config.yaml
encoder_stem: "deep"
text_encoder_qk_norm: false
residual_init: "scaled_by_depth"
Rows from block 3 of the text encoder of a small contrastive image-text model, named by matrix and row number. Rows with one number within an expert belong to one neuron, the router's apart. Each number is 500 + 50 x the weight over its row's rms, rounded and kept within 0 to 999. All counts start at 0. Numbers have three digits each.
Before each expert's rows are labels from the 100 texts, of 14848, where the router gives the expert most weight on average: "tokens" is the input token at the peak. Only what is clearly more common there than usual is listed. The data: procedural textures in two colours, tilted and lit.
# router: router (text_encoder.blocks.3.mlp.router.weight, 4x320), inputs 214-319
# up: expert up (text_encoder.blocks.3.mlp.up, 4x80x320), inputs 214-319
# down: expert down (text_encoder.blocks.3.mlp.down, 4x320x80, transposed), outputs 214-319

# expert 1
tokens: "a"; "plaid"; "wood"
router.1:469576478539531450446500564536497495514494463476422447586443520491415479468435524526560526509468529547524566489526481436486510478523411466433521533481395558428542449447480560508495509574546479593509421569459628544497389486566448485480568518586450417491549557469459490509470506570460432450490536562607492443409395502539
up.0:517464545463433458562617426434468506450528446545476499535555487513476516430540481459422468387511473425515425565519461474503534541496521460524529460514507567541498411494481426492553499431452495385517502422498483518460506554582519506537448503509537525487535498419385507417519541536507553401448502520483447475570507562450
down.0:499531378463429436535499510494604525469512492494542545457532492513513586481579543548570518483449558497503492483444501367499416520537516548452535502475429464532495390506429458467427423484581505533476460419435507462560522611527440492488495524537542601566416529540435352465496511539492526480504499438394545479516388484556
up.1:515504493463498520530390503459402521466541470477558543591475474496578483478440446531460473485553497551553363481547448510500477581489550423441509564563477503489429574500470424412478437546528530493484495401502516450550516490491541491460490494535575575545521502483422425436481495412493479586564590476557550505490447489537
down.1:546479510486554603485519491481521453519436563466499569487538497528545494574414590536462491544473559527437508362525476520562516423456430527495548551542542463513489515471552581548407493478441416554499506472421551497493516540484532485524515491498400441529550407448572513545518456497526481453537504532477454591476518509576
up.2:576432461438497513543400445404514484551461488563585525600486361477483562538493491580514518486562590524545417519495571498512519549488442528483493575581488523452437510488450478560490415521509513568505472384465586466519536435517546487432511456564536518529423490540451486457488481458453451589566515496548618570531448431535
down.2:565455485437433496507504589464519513499416551461442648566472498493629554522544583504436557593428571474496533376506516475524494446456481532553420567626478489487507459424541472568413556498494455570554486494500582481498522495466490541464549563457407446493528420490590516463546506531505494484540444531463419540495509481537
up.3:464505485462518403464561393463543560495464412582596538480524471486531529471514467430457499510502462475460431473509372529484539568560489431525437520527520559577496477527523401484600519496544532527524516555548528488415469559485473502517547499513498533389449465494478545505468506511458488460502496460478561430500469507530
down.3:554539525468582532533534442558428494515463478514508523459488417458552513537505455507501581531477482521538403441495508451461486530529406505457538459526531489445548522495441545560394439510484463606553538459512509523484451507597534585415572455473507529497517501447486369493557550545500514542583525456474511606436458496464
up.4:520510438489453432525656477495469399485466505500525394419523459561498443539557530591493537512374634521506552565488564531423475588551559577515476576515521446458506578439449495410557463513569494461469479615535475448497486574546571504474448512449470484518452616456529467493538462435528580484532511489465583521503460425522
down.4:421426417480437536551563486472460554460468485513515517592457567469541445536509439571424467473552476554504412490512545534510497491516464488506527476586493481438502521537462442532399389552476615590554498435521451588459562517527398539440470517468536556548476563563473529485466531434512485476605469523512556531499472482450
up.5:567576470512459409520480454505617456526502556557407513385502514480477457539496487513536459488491474497481463489437612533577512433516506611449539447415428395578545536568515597493531506505425499550478546518469514580494512532509558365522533517517500465521440479574511559609447561453538546484477442510523515536479518523498
down.5:499495540470513534481501493491451574541500426559468454485467538473597431452538519514464456527459459460405552490472501513392509427519445462562429444574577512543597464528488555506467555478466542570441445482516432608416501449505451553466549557477436470404616472487549526447546555531490469463513529528532447472439545573488
up.6:441572534504486518479491440586428556484498478519470510466486519505513450503502515410615511407516454589472495488503356500464477494546555435485553521461621533554491460574518415491491516533468490437466459413621437456551452467464497514542485515535578562490526505560470395549500507552495488500537506460448414476509420534450
down.6:506480493587506505461595476539475551486482505520565508497436564479544476457515497522526503491559473458513476509518453504440492509477522494487457451526574553497618507487490483494558461499488450444484519516599371501512470446572580505512476479485514476456473440447539530589518547503483538493401527509541483498501544468499
up.7:536468432419531447430532480422621577570434522601561478459490496555493470552488536593551523495450651553518500527555609496538463546544535581507483526483459512488515501499477500475540460536562496543489467506466546532544438482535512467501521472562493562503348562619467470506429532423493517465492479455509604488502444519576
down.7:533408517485392493549474482499509553618447440465487617565450520511550436555505427599455562568532456571566578383525621508550517439484517506603468491560522446520503429473497519584412432498469490618595491431492566535472540474472460547472567523459374431475572491493580521510534517494513467410590445508455460564487533484422
up.8:446492454503457515445364454507476537577507511533518548463522521491466480643465503488633530436536461594558468521466501480571432408533489453473567477434526506461486544553488460579450466531464508535507534395469510329567501473458545501506520563536521508515418532614396500485468516487570430535510425471450493539546453433507
down.8:503476501459529589496530501454461502498461466542404519547420576506607459427472484496462436563495421507409556470518476543454453529441529532550403437608513535494547514515547492510440518449441544505485463502572419565546477361481497559514494498422452493456541401464577422505567538484558499456529554537473455480540566537450
up.9:455552523536496527463449545586488582384529426435530539516412587475521496442532485373490565567483407496469513389423401513499455500455476439538431445459589569564512466542531520449490610472512553476449516479511516501495507515472509533447564520445554521500547418450437439604507456582536438549475523401496430467434521530436
down.9:490539472555501492530513438537585540493476528467545442497501478470503514563419518586444487563543519391460487538492488499544598476502481511417500463528536506430465492558443515516501502506436455508446500433484483445490529487430547486536495419480498484524465386413535562588490514511506538520474510482434543514504538407550
up.10:530434507468476484482620382464499506503458445591502461512578497553450504429565487445410475445466503423507513555538505453485537519520522471521514419488548568546527382544488449475568488468465484485499515491465528527417455527584521512511450497472512500467527489416473546443528540565509526426469492492507459467547550587465
down.10:524487355503463462528509534489602527443438435501550527542483464521546558521536525542515524512479552502485419446535482406577459483489565513439502522518503421540487405521448479436469420463533527533476526407357505512506532585521439507447497440536575587526366503615476380454445467549441481518539534442376492514539433509488
up.11:483600535561447495448452539608592565529567609468400543417506565510517400540467542482547472492561431518564430535509472572498533505511531493485524456494405416557529556494513463536489509486441488490518587448536449566580490443502523389535476540533480520507418419574448564613429549415500489496460495451523473505518501513548
down.11:441545524495490536472485408476419387505521472513482399509497533428590485505467543495478468493488422474448481480515496531464553554517409490564503494571577537485456564465485471508361450471499569538578520443567419530400461493447470498537493523456482450426579494404559555440569513475514443490490467543457495532541567530464
up.12:523536505526453490567359533551493474456588482437487589610466521510596487446436452545434471596534398466540428431565433518521489500457533365521399475516436510543442586527499509417557533473527582498568499521516577517366477463431465522490520487580555597492540422510451476533516542476407494553550569453556522523470570570519
down.12:547494517537503527451506483558492458533533614492548501415609409540506506530489512487523542547513566527475441510460503511568481484505475611473505512464508462500440607540560493497551526466541456517587555452484596427531539534433531430539480474504567512505525453429498492610502521498539535530437408478408540599497500469507
up.13:555377544448500480438464499486490603445523423494536541540541413562510547504483503532495462486497520443600463487556498425519522543496479408574450490527453580501426471486517503530440505441507506512480532422438559514504491483467450563532441505560557554450532483475399475470469600505453515423471479392523482549534498548541
down.13:543414492419455508517556564482536548464545567433546554379546470504470578532449484535543477520512605565533547452449543449513488526511538622459521462497464422513520409556475517469359505501570464540518512477477502567628504540462451549483528456506462570505546454514452345520445523475512575439457488499458419480478459496556
up.14:521420458505472390491610467440545530487497517509467549492511520476506511522493492426527512449513512442500518506496575447505523571488448444518488510485470591619537363459490563564594576367455602510481541462504492561453472525552430464548552554509491521462521445490481511589458539596494524414470539500542457477519532581460
down.14:523517432386478488491506520480547545511468479532508542453484507467559494521585503558457443516484555482448537493474565456461470462498424498561469469543510433511517368492395527524421500400458493594474505422431449594496581578577363507499570489485425517417459525529510458424523496582459503508527451499401470502553428596527

# expert 0
tokens: "pink"; "texture"; "bubbly"
router.0:487459463520510554510537539492524521536507610463462564505475446529510588559419475564534581538509512463498500538528556495540482539483514541489534561537479557466409501460482480552434502434500540499505536529547442440538479514392454485470551469530463470470426485533505465560426473541487491546492466511513532529535508384507
up.0:373492537577537419543429507534538502444516539482499596533500629475471513443512489475433495520561479477552413529579474560490581552458507530557388484524474535602511540443496467491504529462470498412502566502557504541472522504482481446546494433432506428474497434485483510549485571520448450589497584478475508396461577544551
down.0:532477545514604632461493489437432460555510577512461433516497529546555414511454634503501394546596441541451481446556422552446501402488502465565548530529484537435570480520540411520456476513592445500553467485528384464534551375432533510429410523546481502467555514521468478410511497495531481519492540476464542605595522487554
up.1:466523553511503461520510520607462504448508501506518547540500560493584523488607493414445602528414476488532539496446443470461517526481484486491469479494529474535466553394546487532477629416493519436515477485601497517436478502482531514554516560517541464439602465447537463526568499516505546470478502530534383396479525551414
down.1:529452568479473528581450573526478478491469537441516481605474466400543466453495490524479414503462500455512432443481461485509439506463552481469487412541426454536566475551482440479471444513544554479442458520521525577562531492561578509439470459530512595512539460467493429511483539396522567500461511553461512493436511593506
up.2:450459474526487520424530479495553490507443569532482536537514493505466538487551525544459579505511518443622455527492501482535505549551520623478509484531510459451544510445449475459484446492501496497536511543454446555458453508602607424452499524495594488573416506390603520525496566494548543600490485482451525483567517554450
down.2:530416513591622524489605539622465470485425502504482517507409489472497462413513507522468521486502458545527465487497465448492508548490469484443478518478519627500513495446587482560453483559467540443493514643558470492462419459509561577500471523468483433519545449541523494529537509486520470446453580538646503521387485504412
up.3:536498405463383524492519468525440419519425499409453524496492488515482415523454562620519502584438603467472508442562503503443464472491522473532494605528458487446424472477533457458494437546562457545424488548416415457523530512492513556489443633479481513548490590525440460478520484518527464420532494499474469587564498565515
down.3:514576481553397446489513524474468564540528616478476486475518549529520433556490549557550524477536567576487534493576498566450444486488540501545437532554521466474432567441494414517592539344581567529572510482538494412543500525440510522525552561484501511597469570472463501452509597488494452482454512458332483475501520499492
up.4:436541578509556473459474536462479539457482488460542459503498546572486532506524476467484558477432540516548531498468443496483589468509443533510531438528580494563505497424539527552423600446490460504436452453517567472437544527527440578486568409495436431478640464441567493467500483549467472493490512480630431369456407568538
down.4:413526624521541492528429560502501612548559475432508492617463549469563564437467387428436490523491447472467526483467476540542511500424455530529478388506506429574475504486523592564396525503590549442580499493545564508446565491490510407485525420531466530408566464489375497524487434473492491594456484535559522470522478524476
up.5:546574477512444418483560583484568557486582501509521498532442507498531503526441503519493456535477486518543446544530501544479494489553567510490474548493534352477505576417429471436518570500484482502558456498553466630522414513559526426486518527515578549543429486529531509503478465496439542553495551553508597543481449498589
down.5:464409519565576509499552372516547499519472481600466506451528459511408432544498452443560497439619477531505496465539432425544563532527510479452529497451520524454502494496568464586526507536465407448565556503496505528498474490441540433481507456484490496496447464480557545446473521441500480519573457553505548523544499483502
up.6:450496520421499448504480482475481516519481480533542504574573579561421496489456463486412462528494527542603461603472469532494621527592465528492560473552433523581513594433457447509442568527464523426565473550592453474465508444550568490504543504492471461555590490481504653582461568492491557503495544553577524362518518466487
down.6:448565561499509502495476528581487542508485422478527414563457520406627494422578480458438470587542372489475550481471459529437479547520463476500448398480547508523564524526575528516558506574633538445498400484553529504480471503472556455473515507545485583430614464525470472548464476464542596576492503547569623594504521453514
up.7:518473472476380486519438532500498534512570382501578579546406456405624531489591501477523450520517476469584415498494536458490465446471517424605420496476512439439468378537453587486519465493522525570474492417416581574473520545467518477523441609526539598545470532541430435473508531485581540511503523530455570608454406491534
down.7:572540384440405475587505503495567441489599403484600519556504502525461499440550484489478457638479483474530464527485555480461411448533476452533425526481533495455586488549468555472511535512459542514546534483458530516486438575509509494502462565508542548546436528609423530509539496484508571525455472495392558572415521515544
up.8:488488498592488519471477549574454459369481515456521496572414472375422550489513535511484600495463538609563546424466471492451520560501489501480460563512582550474453434532429545446433515538502594528412484482542548501507498466519582518442453448483484467525526478462505456522496534542573501450517598487523521503389465481452
down.8:535504518462592545425456537483531545533535594504590525514581474520545539528416552544433440516510556494507494507542515557526584445456516500436550570498559394403411460587521443477436532537481431574522507433479446470522521470521577553530497496472460441466492430500466569343487521475426398516438519515474510515465528523616
up.9:526475559442588522415603431453597495546541495634544468440578483644495483525488599521582495442439509461393579506560491447517432459508541542458534551455471536591460489506557513495611524449497535527576485552434483483487414468531474458634500454562536517446433547487534562463523553496419597448501528479529504458481526534529
down.9:455553516588537573472497502505521420537443530424470496411577449593549480559537517484541515548532589473506481465501513473565534466503523515517564549513414540444540538545582466556547447503494404517530599523533519447589426514463559433468448429439435427443480474510529462512487548451492510454487431474531503513534531426538
up.10:504476590449531498480512528530471534423508434524498487524517510530542540500503503487492589465430504457554549477387483431543543571545518499486520405472505533491437486450557549552447563398490503480465472412477504498457564478514549526525545415565463499436596459428482568569511472506530498420465490373568408427495474483473
down.10:475518587480531475623464541458501496504528393455493406537527561483501508430483381430419436542532408495523514487447497545565577569481533593491431442443457426545661577559525503488507475561576472393510493517554551524553519524478517374510485477519512452502562396500515425573461422478537554529465487501530546480528505503547
up.11:550589482544479472493555618551536518437667440548521517467473544461553543516531480520507523473512466507515406462509505473518419544424615554450501499429515385444532484476502559443460537448446522459465580441402527597543540596531454416581470541414587475486449456535534436470560498473513478516416495423577433587510490439513
down.11:441553557590466463505534437515491469434567446444473539526469545435529440535554477400440458537544494386531463533532435507526525503413507427515543560526619550556497500469430502493547536399445537493509507493536509588455524510434484552587523493487482482487534464420567490500544451507393455516617501582528481470482498481463
up.12:467526578473553446427508506481517473505540525543540451513547616615521534465512543451494521466422537470509534440521429499533545453485545501517509483500510546571510455533589555488478575433503515436437527449441578480478539447469496492572529418442519451494570532497554528551470559518513506468448509426546436378417513527503
down.12:411518590475530489593410517480494505539519429457481444526545513468466515446508380410466534491505418458566482531454486558567554497474519543501483393470471423532531578525507524460505517522533535382558511580515641549533560513484550435482523450486504493465536476449463506550478413420470505602521459517538507525522545410478
up.13:503472506504466506529469514575518515514498443394532504489470487525421498497502514509534422601451531452426572418478524427559568449489449475462518504418448426599470491492465609514522535510594448556502589574475525494525523585455417504523524558584486509457563513456484483496553389491438489519482503547599483462368499539542
down.13:545480506394496550468428563472531535534472518514515548507424521443544486402564504497543489403468545456489502548389522508422490548536428499457483438471510483506548542507461493517470415507483554483520529458480447521513499527581540447471532527420448514536544498355567542505497575554599453484428512444551386432548494556499
up.14:498445487411490437506516438484472470460538517493495503440564515533481535364461556492518529599360493438499452516481414488513571488517517412557472567430402549527466571512420462449637482464583557500460500623553437474443428483501517506461436604554501574444470562499458498526502558480491549526526534448487528437433509538547
down.14:535464534553501483438596501505502434452523519444500555437438573498550417478627584458549474459518488473477525489480467500561533389513492467568527560430557510482515506492547443435581493521486557467517455430580446496509480455440570451540515620548562509515567466502622566471451588546570524506426534596530478514483575535478

# expert 3
tokens: "a"; "brown"
router.3:531484529497534495538397470509512500521562540565520546510526494553524524484550574423503489476533499531544492520516447510424476405456585553561445492499560436500526519579492435450525412535461492468505548418437426485502563455510597481463470460448578540534437476487514545564579514520533507590565553482355507578596526535501
up.0:618472497432471549517525457447509469499552485473545442476573521521563424550503532588559385492498542495417483502540568455519424543554520526486557545472467414517477555491497502499477491501512554511593503487491487478528576489564496467561493500550496538498499572527516488408528547459449553451501452514592531536464443457507
down.0:557476412576551448469608543468464563470469474411556478601460481439429545495407545595454549555529508492471488393462440573524483527447562471416471530489519505597485510486546455554462468476440479476423550547467472579614526530579501460494483528502578477613451426554428424544522452554429471532461572406481461440467567516526
up.1:576572473488497366553504541538589531436457431489490448463472556522524461438539540479464419469473458499544550488478529528530577473514535548493492412466474460579554533499541581435560562489471451484441490505534497604464464522548568485562487484508501434509435496459506546530481535441475563432528535470541494429393473575522
down.1:555440525512484493565419524468437547507498498466501384514463548436495451487404498553525475542493442601531487451466479568555449519533543497491467353522478589457522558530561507485434491510557538456500492513549499512512539496582578489445498500512548530447489478480477459561530523402518524496425478449552526543505524492472
up.2:473464578436479474479518434454522532446424506489526597467518501477381484551555488473516491502441535522552459525469573521548620518527416479477507535448482443539534496491499558486442583507467435531528617501494573545525483458414516514500510466541493504475487478449487482489426523494508516530512496577535517425499559535501
down.2:436521519484564578405571463464482497537510539501475525461435581504548416506517480505512533562439445529415499478472457541469533530502424476523482533417597506473518438462531528508572496572514535454521553542528521486490481400433509465460526628472495509450537517476570551530433488433557465494461523462567529502466564517512
up.3:564526442580543494479475441499548446539450537531426542514501442547527561528445558526484581553460529467478532526562462473471536440454584494509496609572537525465402519512524467417636435446554503508455430497547435474470415452474539479504428502539573491538452546538564463509596447524442518543533487471509549546578485494496
down.3:429526483473438507471480493445557468501506442425530518504472510424422530519546501518487466490504556477492474511438506518565570546599530454420477515452498404554542477470409479438438434544549477521508516476457530457453523575519473470503482441595479577543488594466391529469499506603521541457495492485410502452413433460547
up.4:512520488492443533518497503479421500560409538455474478537495452527464386537472493484510445514513521581538588533491534505463524509545435514512593541591475419408495467509496471571452547600530388506522426510526461532521488477528518552466493514494403454531525493496511453438466520525536493465519479681457483551619460462421
down.4:506476438536528453472610423460506497579477541547435457462577479531445533488485533454581545348608533513480448484544484519618374525536485549454517488405426550480495492477540471601534446524456532501487498467497489447589444529463568505465512529512602478491426553516473450500525645496508446483465411463449538511562411430480
up.5:559483553519503433423450472568465500483464503518506527528513448556492557477610613443604548472432645512533554494467494431508552494521528486565469551479521575523376423510527577509540481492563496522436455437510507470467488480451530517459468444603542547438488563480442515529537556535506594447530503480540480571472448557514
down.5:467581477524417479513501511503503482569528415475594491463529570513460492579517425494490503517445551501548372528548510507448496464591422474536532498464467456566552504456444535504431437634482484565494508563428552494446604591554466497501474554460442482555489477515461508451462500512479493524429572548569563513351447463565
up.6:472494439531456432583568452604505473379415471519453485471470447406579537529455445526417588498516508452568490462552496491456565598415510364469471547539507544484407561468444495490549495452504511570455407485509528519524433509409427541476515482512493539384553474532439530514485443495464428520600429530552520526511503446474
down.6:486497417387514451488537544455493531509473400524502518504453545552446520403496480543437515547510483502419520528412477546616584461519498453499482448478529510567588455482492453444499572541523476434479411445555369446484517562563544514430497497498454445513557430541501404511462531525460537494456523444543385420509494507550
up.7:433508532403545510457501473501535473451558463524486581491542540512482481467578547403496527534456455436587579476460513501507610487475418490495512533416396520573491498517498606533489582558445514494558556560487530542455452462479539459503485503520409473488562497490511629549512548521629520485559572552635417463425554565493
down.7:576507539557587525526498550466437505494491472456459513497454491472554371488477472529465435557525435541471549412516432605500512436461507392589467585563480557461579482558570487459484600502489457508497524414625499549505483381480569551439581493515448469470623468512561538500510546463615451455501537539539469627591556532549
up.8:506500451482495500468476501543549538566541496576602594483581530543523435611493457503548462516501530565508440548584483519491520510516482481590548540479413537491411528490495448529495458561476439523552599509458535446567540496414521494489465524484533458449459516563441552531441534377464472432494491476558529566490474446571
down.8:485535446494566490551449532511495516529580448568526378575518588460451545441426470525475506483476411502491446563498466561466493475493400479481471381416576583515475485456508492532556479555444575493492491489429476556485555575560472507563471491433578441557473487558499576554491503498511457461432581381601509475449521495513
up.9:470621466589467461485453515564475540435533430460561462534418521513484453487520478499542462550479527582535467471506488518430524512537504446532462489481571511488466572492471525440553492556599524535512441527511650505444462594488500528439493498520534596509591545502454425412477381565447533514531585515570602582424422440617
down.9:542544474519417534574535590519467494512510510495401502435493512512561493440424442500486460463564547515551437480490492560482536543568583367451549515579488511480564572460546431486406482458538494505531412519559402432430466503504486501455589487465429487591585539551493492454384551426528527399448454510475467479510449488448
up.10:582465462482531439510485428469518432588558514540463534437615490575521480506528492462530419399485545477450425589541473472617513462540526513487607478450523513538433578511530476573562460476491541430546535517510518392432535590459533419584484519470580404450513582538527574536518601455472566440480408503525491576509478452519
down.10:471496418478561549420448444480506530471519416530586486520512520481438556493439453524452509460479521507492427513499430428486388407495459529466500530453472518510526504529425521537518395544477557481474445541471514554478640552590389476605413559493610480499435535520544544488489449538494508594545545450580468443410475557495
up.11:587577480582480422560458568529582537440509408436532454527437460441547520455465513582432453543475450457513533516490480587508551471483566494550385453566502483497489533497509536417631556412562522491442390504556539570428388566546521514518493470541548504516456493468494474490534488486408551492535538494478584543465476539589
down.11:578424532454429472542490558504475543545526488470491352529481551403514537540431490583566513515529487561450581502442579507565474499555485517518547398516465503534557498513521543512397471483564528500485492459455506445556573535604486472454512482555493568538514525550386441466495499468535517488408537422433484452549486522483
up.12:503468480424527519525485489449429480545548469502558554483557446527489497591503435491576495409496586543523430604507520445508482554571484509543590573479425502445461528496427473547438479515478507536522562430482555495560535560491472467520448509519531490451467550498477474507485556438529527515547465536599539551515409404529
down.12:472474466513516453515485525580499555533441427512553434589535496464367547465483465524503595481534420496560495483456570456600411538468449575408500409393478515530531465477505527564447399538422528506494534509458549552589598575555511462486446518436591489488403434574389451497486485507538493550419457413528547420465512428460
up.13:445561477467513490464516580525482510533579419488463531529437547470564469427499524426490494485488443499553517476536440551463510492467422439427457447460508535474531495424519492554525515478455519491429471529503462555483452554505398608577468573451432409486575534485503544498534506563487468354480596482626389467467429558505
down.13:543467530490559492524477466470518527489464489496447508547533455514434542464418555537509415461575511451356523427481519561560489404545549539542465575463408498456556444618614533481587612446497464463470502430559552458525548546472479487491516405554508469422502416586521421464484565547408530591522429519495505546536456482592
up.14:468492598528584460383573482521435512456515473453571434398478504535529507474649492469527526501488523506560547446482442462445547589518515478600439499445629493480516462451501505512531465472611469513444532474536574546446539557458461458511449504530509514463546509351463473514489505537559548470512537469531508507489423473557
down.14:517490453543549462461526538472471478558525538570456553361568539542404462522502553477585510525524542672580443476530486544515503396493528430501518563418516509466541571487543479582521462536455494534499558529548436367499406575483571521473469627549467484458493569513418574520449554562545536490443466474497531505405469452575

# expert 2
tokens: "speckled"; "veined"
router.2:526467495449425542502567444513454511435460400488568455436545528450532421478586459527431418481487470485453429440472509504558511605545527420519496435518609478557527540519569510457523538467486484413496492524556507499527576541523487517556460507475515556498584508472482516376514510435501566434506451512527491472478538511493
up.0:456538387501481449467577502357492470557414508504535436459431526491478492542527503551530525511512571534486559470508566530457495516562490541585484529538528441467560466413447500536572450561576534583529465575600420498550415463594466387444492492522457529641462560505516515511443449581448500508497524535544604493552438479526
down.0:423514461477589451416464550482487536495508461493496566521447459494417502419496505419480557457407493468454571573454456526477523437544480466523441554591463599515595358578422524470545584532528465413443507504514515514469550482550473475512504541511479491446487520461533479508423565565569549548446570487577491474581460563489
up.1:492543482521529407491582510531557566469525490438521430430441502431508456528436490525551466505461461527514512501448488556526531458551509537523500471376514426527554501522418600446473539525564430536493555527521466602532390542501532374524445552564498470526399512534468535566420554505488564480479548503494528519450399503576
down.1:486510522488505578470535493480552515530469521464471558555470449538523532505551502486508536486406572491444589555435484466457478498495507519481419578482467478484472473480460499491564530486509534480489462539468560522530499454479474512527515523495465487538443526468587493502472542552498503481519472451479428553501458538538
up.2:497553485533506482500611517423441556560525486493527458547417574506531463540492535512488592569527486477417550447472485592497459407451558552543452495639530492427504375481513484463456590447526521587459442454435584548589473590512493475434518479468537481475478483537407420519533410517522422538451495502390455515444476465561
down.2:415530465540481517524490452502484473577521529452537497543510465479380594510451475462501469437467549501498448546496510520557495455515465560458483510431495412477520452656503491520424477564462512566462541509398608530467463627519426496512476430515540448577456492531504501498517515539453483449514521525505520554424414490492
up.3:455542465487613477508519643503525565464553535517583483448442568490538464527419472571498500546527490588560460489541476558487430515526532552544508475439506449484523556444484473485493485554511508512455551546462513538599523518526555473499471507501470451538432457514522484542458488437453496440445531442553529525445393461617
down.3:510500474483458571409391466513502528523431507471517428489535435492468519470502545529479536466372533497436559519511543429429445474499441518544459632553523502481522430507460549466518552574445482562494437498407526516456452512505464502500481615431547497504470554442593471474509543555509462476463501490512533558480479587505
up.4:502505578523645444465474571476481502533476585539448482429553545565536474464413494441560458447501494594544500532504428518436575468553432448540534512491499487535530556447511460550499533560477467454464515513593468473542503420519520563474554518488435405449547452548595554535425568475461498450449536473599464497533434576589
down.4:607497450442448459423427486524562509516452508532514535513448507518422518466508598609539490501466554507452598470461533505500542482518463461494501566515547543437451501484474510535463541471414431608495510450414445441444425478494484591545526558451482501554421543490572582449445581571495444442521558527448455565465458535600
up.5:503386497554519526526443559487431447468504590507521465500507541522575472431474437484516456509520506561519444446529507472449432545417477414575530475461456540472457498546496475516489399519469572465476529545532564489489542496404521512466511511444511507552608491486450472557476454387610471479487559438564539575480545380473
down.5:480501549427552419481449478552520495452465458505497480438566420482503464472592498479538428488474506541477513494454570465474492551563478573590579483474537481453461530508437440460507470581490494485530500469527524535565419466497534495471548481499606525520527506540600528495450585493470515526615479561432510540445483458587
up.6:451477488404602580551530630538479497508501499489488483485418528496514502575485467514450518472565458538539524464516530502446469535444490472425535424471510513522552472491505481530416467520444481519475593517471395573579585430549426530492503455526403488441553454513516547494494434457522416433467502462568402481538543527482
down.6:469538495531422447519465524588539429520467503492542532463528436532443513465486579506561506501412493492543516426529469508427442491585477520541500599549487473442507502547535429477468523575501466525531542496489532455426376542459543568468417649496502572519506545512518409480481578504571515420509523563459538526449523582528
up.7:486474522492511523496473518553500441548487517648481473544526494528461502531452459515443475558507492512569503486448569435424495488468548510551537479524324532477535464580450473461417434574504546524543566542333485505514541515457517486528497476457490569488527474551474526577466454405647505465472492592490500532476556394441
down.7:507570478463494572471446445476511438501532516501525433476467468488569491551467560631493475470434564525511502475486444539490499470515510466531511542521524513413510617529403391373367470449420497531514494421485465491522419499472547573516525537505462525534457506486569494445447592512518480469568516564454489496428474488543
up.8:454438412436503427564456519434495560471500437559616539490447520508465589435527559479505482539468548450533443512509527454468572515534491406610499584469406578507497474472384494519502423592498502473562552543578515489552446447496462435428502566560478538512538510485501536483479500537429513515477623544576615468482489446539
down.8:495453521480520437492551499524551526483517519473527528420518430601423489511516477521563576454480581548577443611502561583522476519473577496502445512459432529530446505485474459505554473495487500437438554529495571439550570513493486486505510489458556418484396528544493459550425537543465555426589481410468536329503454432541
up.9:496472612531571449529508573448467492428561533494440504478525541452519469404495453431486505425517423496521488499470523561554498523456530537504483423467491542546540514543540537509462567400421566392419532468540510549506511500422522470565478494426522378410538453537456500554469589466564510454399504528573431442485510504466
down.9:526491429464499579541549512543482454515418515504474549549463409551511559511541526555479502502460569503549408510544579420497383569535523520515478598530497528423466490521477477559404444544518543589467468487435523524457387503525491536515459544497487466555427550522576446515489581521552442463537504475501534561486452507493
up.10:466529457489485437547502478519501473413524435438472531471440527443458520416510514463471477577425461482518482493468478593609572420480544487487443488410495443507567563589488602425548583514507484444499525558562534477481395519473554499527482553535528477505468552494531541506538511545496521583460513564521560497439509498468
down.10:495480544410577532503540461385582545508521423544501523504519424569446569544503383481440593456444515492483533593474542450559450492534501516482505448537472528535462455467486466512558463465457530525465502509446572463482564506517472501412467422455519525458449575571482503525464505461468514554598392424480509541500437493521
up.11:509481583540474450487476473586485524455501508446391547470503446449484500531464439435536550464495413481571592520455495493652624480526496549453579466487482435545461553459596638505495579444512469458484473490570515559415471623465540391521528513553596469469525470452485539586449556501533570543543468551499481545528487498414
down.11:511493454454491612463535488438529490507500535500538553549487467588500538529500611560473450528540606488484534466492539472443501474486547514581644597513479475488411483468478363480421472471508418507572481441412470503560497423472487508510512504506520498592520478479505490400536448532481428522530484529444521598445483494562
up.12:554408537492584537510544510481499588551503557611493536564530478537494450583384454542532527500628455587572500529484503543491473528543443551440535492515501465486472518457521420590458502504417491547474522469491511594582527487503564435441540456467482443461505456535514527594444494469512445478474502438522494574562460438547
down.12:531597430478437488521364517516463465590492474532518506448551440510496533445514585582549530437438546487439459449509551449478441443577453525498461527525532477401469547535476498500444538545473493547557407471464541429414431571512519543466532558533489470443458556506448514413484547601444500536573489522439582554510419517563
up.13:536446483486450528447504395488483523577420549526477561501540390571400512558489504455540506510517534541510541561446476390538541502561470553449582533555461453475419518456544451539495496557546471481538455497586476430429518509553619445418588438573529519535504532518546507523503524554507569589519425535477544533634510469498
down.13:535525487500528509445404575515517500530561418436506551537454479507501401479469494474424388539543484410497554550586456552441619442487470417543474484541537507457473480604500592513481599478523449476493436472484489518442421420431470526495522453465449430491606539402512563457485480537484547495530585615502464493461498517514
up.14:488501468572524457484542571432503506525566457527590509510401522446532483467502511563518570540528506488506475507500525579473470454482580564534448505521529491431523396517423540430547505490529576565514497505470590574580458560510557354471425492501552495543378512520447448518451460509513488555449607504486592537427389450649
down.14:470509532515510603456492464467462519590516484440515525574501457465502470471449451455458473491421477479421519594477560467529507390502448515521466532464516445512508382601429504473470488563557538526461459444463572517480497468522469524464475538491547469512454526479496495497501490516505493508473455524544542558495396603484